Rows from block 6 of a small CTC image transcriber, named by matrix and row number. Rows with one number belong to one neuron. Each number is 500 + 40 x the weight over its row's rms, rounded and kept within 0 to 999. All counts start at 0. Numbers have three digits each. After the name is the row's rms in percent of the matrix's.
Before each neuron's rows are labels from the 100 images, of 14976, where the neuron reaches its highest value: "top examples" is what is common among them; "colour at peak" is the nearest of a few named colours to the mean colour under the peak. Only what is clearly more common there than usual is listed. The data: seven-segment displays showing three digits. In brackets: how many of the 100.
# fc1: MLP up (model.blocks.6.mlp.fc1.weight, 960x320), inputs 107-213
# fc2: MLP down (model.blocks.6.mlp.fc2.weight, 320x960, transposed), outputs 107-213

top examples: the digit 6 (55); blue glow (44)
colour at peak: blue (41); green (32)
fc1.430 102:495591519404465494479502530474451434531412522489508503498439532543471484473508586483497521516480501439492459446511468559477504466592474500522499489439500477480508557493555473456460483573511521479474535435472425442458501525489516558530505539550457525468487518530527492442532499469473508487520479513452510466557493514566486
fc2.430 093:490463596582509501486467525461505424513463467517516501488469373484501545427496431579513549488486489481568521531486568486489495488480485490563524543550460477567604592503527486495443437523517493455591481548495477543523440455476458589469488538518479437493463519535499516472511487471508524498545499476445545488479565471489527

top examples: dark on pale (65)
colour at peak: grey (79)
fc1.132 094:492505483494478521433515457485516572493590496461514475526475488489471452495463506522535541511466500463521599461503569497500537492457510500479468492512521505484541483490503502578462506624551490544548546536492532556551460438510496520541500564601503526609517447498532452531508421480564446532475483488528486523401529505454578
fc2.132 099:428539424444474491454453505504440571467498491419521490494486550551451518592500439442538542464494488608465460450501492446455463460571407484532545492511513513450456535502561501527518472516499521498468540498535498443531486459549406519493472501455511461450509459527540423552491509458540519582494493478492486527444553555490450

top examples: first digit: 5 (30); first digit: 9 (27)
colour at peak: green (25)
fc1.376 100:513446507456563541602412453466486549391523567534434474491541487538561515451511578577518453568532511552566517490568494542505527557501516506495513531470455465542474473399460504483553499525470526571498475494537452478501495492459473474461532531518481482501514531515442490439417493566447455521469496489563512548491495501515505
fc2.376 101:490491554436556569528499444409468488410507532506450464477487547532552512506517517528496505508562537529489560564469545550550546523509464528432505569480435505465465473532505468552567449498423443513486432510570450470523603541522420486430546539504559512446535555513413546462500467499509462483515488461461447545531457551434418

top examples: the digit 2 (83); dark on pale (64); second digit: 2 (47)
colour at peak: grey (70)
fc1.151 086:473551441487517549505463413540546483482566458492482515479539500468508509441425465592588437519456531515439536462429505489493459553434484532436562508527515440551491438495519498533519578538575553537518508575483533574497490512484483532494546489450478478549504470510551418466459445516479454541445480468574463533520497495494491
fc2.151 074:488430439481467495507493483495416544448469455469492415511431489440496554544487431504467455557543485588532484474480488524495480524541475522538491524502486525446469480492632446512585415470486450494541437477453503453465512478517480505443488511439635442511459472528474506585545538529537475531474529534500479560491470487483460

top examples: dark on pale (44)
colour at peak: grey (62)
fc1.564 083:518552498500505519521471515470476526441561539451534511487460493468475539500537529512580516518503511512490542518564497523511509496460445541510465514492441510503507524442506481500523458593518578484492533536537444521504457500434420502462530546452483485514524469509504476514459496493459413583505510443472458543470514473501531
fc2.564 093:490580463441498529524453457476478492389470525463511510509424479522508525539533512461484514442475543606500462512523516491547547426552478489477537543514520466466499529536509504471517484513445482482513503555557459463499517507525389541480514563532532420445479482527480522505489445499542502549530511437422445560448503547520531

top examples: the digit 6 (68); style: dark on pale (38); third digit: 6 (33); second digit: 6 (30)
colour at peak: blue (25)
fc1.138 096:455520466522485513456434488470504554441535541458516492489488476502532468478447525503561512496522532496523552533561566482504578496472507488522525523535487503508493485439436476536493523514554546519449549569554513564543466513427462518468495504513485578513500404546471493469520457454550430567493486509475498512425536502518543
fc2.138 107:456530491527500519528407543458440496463504502477475559527456527500467507524497475471534512516455470565504447496519520468504486433530429464525532492501536487456521554477484486459546509507517490498485531516533467479535523469526398643457507559479535464422446496586504476561517467504520506574484474481466473579449506477545483

top examples: red glow (36); third digit: 2 (35)
colour at peak: brown (63)
fc1.662 102:513462541536552498540499529488432521508438493482494508480574503575468506447458534449489529541509484453574566504503499480438577485550463524530456458517525515414471480513516500512526477582493481521492500466490537510468508497533501559541529559486466527554533477406457496558533513428515476571496490450500477488476391481504489
fc2.662 116:493478510567563498538591525571473533481482537493539566542556494445480463423570570470541433523433516430482452553542515417505495485508486556468464526478484546482564491458476550477496498544470513531499520450433454547569554507474535536549479460578470473499509522481475569480503502503515505511541540457425569463477547585534517

top examples: red glow (50); second digit: 8 (26)
colour at peak: red (40)
fc1.615 117:538564476521422494433427480490527548464485528524499563409516487537412483476496557486561496476504531522560446463599428527461593485563437508488508506513438452543484557521510492426414567594515508553462546573581477448513439493440488458531526521488449498500468511498517482520505459434455478520499527432556527449472544434534537
fc2.615 129:536560631536488491525541536528518517569488477546576512461483516503482505529499440471421438424497533499522515476516408494447538502456485488534487492524475492536511524472432484517430502496485559513447493518584475493516431500441456459487456561573434491511488552491459540431439598481489523480545489502459519410476533515559524

top examples: the digit 6 (66); first digit: 6 (38)
colour at peak: blue (26)
fc1.694 113:520513498523474478463424507502473478491441512483482505493501509556526478509492547473489511453453561475538473491569525493471555424509509496558569487540499506515459528469439475458501590443552542511448548519552514544477499560448495488533496448503403577446484456525473532483512464482486496512505473549469470478518514528602551
fc2.694 117:532500476544496508503462598442415521560443502492448507555480537525516518502482519469473482542471470507550441461529511493527458468434469440577532470472527496460548517462431487438514568455518482445475561492474507485499465494465472615487504547451532529448507476512547517496538485467504497448519490534474445532503509442588534

top examples: green glow (45); third digit: 9 (26)
colour at peak: green (45)
fc1.654 104:476530438407452513587531498490420465523486470501448523483500594510553499489505496488517429564521534431474406477494468533476476467479488516527501457444500526493497514476497445424507500490522517489445522501479456475443510536502447515463517459527485521493533527548559503439519529548442480476451487479507490517520409500589470
fc2.654 109:533523518470481498550504442477474554480502514543527558561452527445457498453571531566528446534404506440464517515505527539552531522475483515478480522520509541449560532443470510527530477599525458544450489507461473542529576497436473591484462521482531483485525513546443565479614506499442478478520491474406562432453473479532497

top examples: the digit 2 (74); second digit: 2 (39); first digit: 2 (31)
colour at peak: green (26)
fc1.178 091:534479544505485492514495461479482543492511489467498514445541488527426525438447457555511551494483494532571584536458506490521589418572471504524508471591489486531491492517515518569566487567529477528494542493516514561396513456461472599554539568495464505550478465497461480577554464476477414565478463466479506487417471441510484
fc2.178 096:437479410476512502506486507441472512507513513430499528468602515472419462482489434502540464505528512544478464518543505433554526426542436536520531500539492481465504477520534479476527533529507443538532521510482521549485580563511478594483532478507560487501491491512450451591559484474521460566497525432519520475440472526520490

top examples: dark on pale (87); the digit 7 (67); first digit: 7 (30)
colour at peak: grey (84)
fc1.297 109:516467434475532520428476502565552534506519521517401524444559497525483540420405590478533483560492559509523445442463441499496545540498524482488516465489505436519527542497513507477503563581480494522523527518510442521488489444557526515537504560457451497523470484443475389532458446512514503523446490440601470493508467473485517
fc2.297 108:587494593484441470478490456508582532544538481509564493426541440492481505478429473529429522512514559522499553479484456497514520445536604399432520465530381510578484499502547511557477440521441492538470453448541487498419493523515584488502513540517468466491438513489463493509514508481548535473475454424521470474490522440483514

top examples: the digit 2 (100); third digit: 2 (52); first digit: 2 (35); second digit: 2 (30)
colour at peak: black (40)
fc1.696 106:515527519536551475495446437466497536415552508481473565511559545501486460465492508501572414483511587536542545508465454451455519503478513471482516504538461451586408435552466546526538562484488506513477523538479523486500447513485469421599559498516529525516526510513522433439454480529494490491495495466555536496487453485490527
fc2.696 100:485482547521509504525522484456496499442527472490511443474551492418468477433542424502506468484513615513545479495506502479537530464425496521530493535499371479536573502555560483509460488511492442508524454498519528511512488523552512540490516476513452445515465528422485529514485453494439531462519555479452542467481466499422501

top examples: the digit 6 (66); the digit 5 (57); style: green glow (41); first digit: 6 (34)
colour at peak: green (41)
fc1.54 093:536505478511480480529496476498481495454533492483507499513487508541569524521510546486506483498500530448568492469495525496435487477476499539560542491547553489470453534463426533491537525497596473505483513489515484542510445554459520433537521492510532509529589475562437509476481530536551463565496462525481466481494451521569548
fc2.54 099:416581431481463476508448449463452463471534491480484507450491528472499542528465447505519478515467485485497474536523498458509533444506438575523528471563535485493497577546540452498501544485542424515490504576513510531527529503509428566493516524484464509468527506548482498519561491509528473484469497510476488450510448490531482

top examples: red glow (37)
colour at peak: red (29)
fc1.647 096:462539519510488525491472420473466415493528481484481513520452501554538541530515506492501535494584495476506605427480524463495453468570491586501505514554548478505447522486558476573516491512556436490515515499519509496465470517500467502506518487528525511473513450540431446524556512457522433524492473499487468501525454528552502
fc2.647 089:425555448475491500487409426428395507479509521498465516480502549453452469557479512496536453464528504529510458530496463497475526447576436549465527512512481452542462547521502478451500545476484468541455534540552470463508542530494429559484514534498489487463506506528432454543523475461496448552482524464500513513521510534544443

top examples: red glow (36)
colour at peak: green (30); red (28)
fc1.401 094:478519415459471489547450461497502511455562502485483559442531521540517517469500560484631521497556553492542508487541483529500580507517404543527545507521473460480462509495491490510423564554508511568509541579506533543485479485520447459527491533496484539559534510528504484529449417458467438531482509445538505438430530491513550
fc2.401 081:445591466397422471515442482492497484470551561488528577442509476600487504539479500460557489501520477492501490531527491542550533478545411529529486438561575495452434494512532463517507515513540472513526543546506498454514498473546380534501487583416507534495498499524547460562536474513495484528473445469531477473490475455497550

top examples: green glow (39); third digit: 6 (26)
colour at peak: green (39); blue (31)
fc1.387 089:463540514417460440517535462454471411516453485423528491524437542528507492439526551499498485517445502462439486447508536568484484503534471485526500477461487460556475497480552495502510509525525526490494511469458417422456509515420502523531509539561554515492537526535517494463510541482497477462527482513462462433573515535540479
fc2.387 105:469514510518472491508453451426492437477519476522492532447498454508494543443441444543532500502463513479542519535452531520474531459468447515534543491547445481547568565500533473497476474516524444530581474592507513528509519487507431582449484569476457482497484555565474487510503455468508512475454541441461492475496505458491505

top examples: green glow (41)
colour at peak: green (41)
fc1.117 106:490588516495470510489422409469500461517493460543479504578481516529592547482526520515491460490534524508517565470429522444451460444553462525454561545564515514534474551450494490513500495522506475456462527527513514497490471508443431504515508528458546513467501427551465486470532541470516464491529457505474509494531427497521496
fc2.117 097:446536416477449466448415459388492479531486478545510518494500526478463459529527514484528514444562469575527468494555525511504490477563485506440554485542462476594475578520449551427430534495466437509454494602541480467462478536471468547498533478444517473434480498544485427496521451408505452475537550537562482488568505476502407

top examples: red glow (52)
colour at peak: red (48); green (25)
fc1.309 096:420565487471483564479450479543471488503503513499481504492517540501466487509493503442508469539526517436474558484557441483415460464581474600444466560460529485493425474510530450512466548535497530491531549496479516474500543528496512447543506490551544522470477414486482533477590558488610504502474443496498498518500473518547516
fc2.309 098:425517413414516602431441456526518498488477506462465519446588470448458455512460473421501483549517539513504454482508443472495502411612488516465500603459513478457435485626549516476450509506446466505552488494522528479506572518551498483529535490491500473461458427467474448577584531498573491536427513506513521514505475529484454

top examples: red glow (36); first digit: 4 (36)
colour at peak: brown (65)
fc1.589 102:469534474497490450547521513470458441512548482501519518517498574541530528500562492510507520533604522483484500607455532468511475483468489533578488466517555551473507490486482464463483482518557497440491527515441512542487500513482471452548493457478510532524597467544486510400500522507481453474542488554468468420567409526547510
fc2.589 111:411498443460486468473451523473456513500533466473572515492493513474489513561549426482473566460521498513547497565527500413471527454532420544556513504598530489452516582544540507549422496543493448476472522527477535511521499446558474562547512463472480488521527466468543494494546507472506498491580507576469542403515501545494486

top examples: the digit 6 (59); first digit: 6 (45); red glow (39)
colour at peak: red (37)
fc1.464 099:499577503536515561456447542492505515528526515466453520494497498548454484476458490445526509506474513446502493500495461463449494410536476584489500578470548448441487501502517407482463523525526526479565531522497497509491514494530489542533509544547474544530499375486484436498570515483540461599423402515470479514452488469532560
fc2.464 098:442548503471493506438472505500500491533495470487477508437440553500475500522428440521551496438513484474472574488524466509457516505520394561559463512508550492452444551504484464578439526444602476499556534537515552496567547475500410493513470523522493558510595435529556506535544506453516453518471460534463554487485497507541470

top examples: the digit 6 (73); third digit: 6 (38); first digit: 6 (36); third digit: 5 (26)
colour at peak: blue (31); green (27)
fc1.659 089:466497516522475455487442477586480535428544528523453549510459534489548521444478543507565478510527485517528503542504473510490545497497468571470504443557531515492513508422444479473471592509578514471442576542470525527577442509482471479530452526534554568512570464531483486466495440526547438592493494521515528503469484503535588
fc2.659 094:395483463454439429490485494491503498441509492461508541442482523522536577510472501483522497539509461466481502586463518504546578477519432548543430417546565474423492505531563456513565503460549417495516498517446509527594506466536427535480461535453531555500532528521514529545534439515525535517435471490474536519505502526523514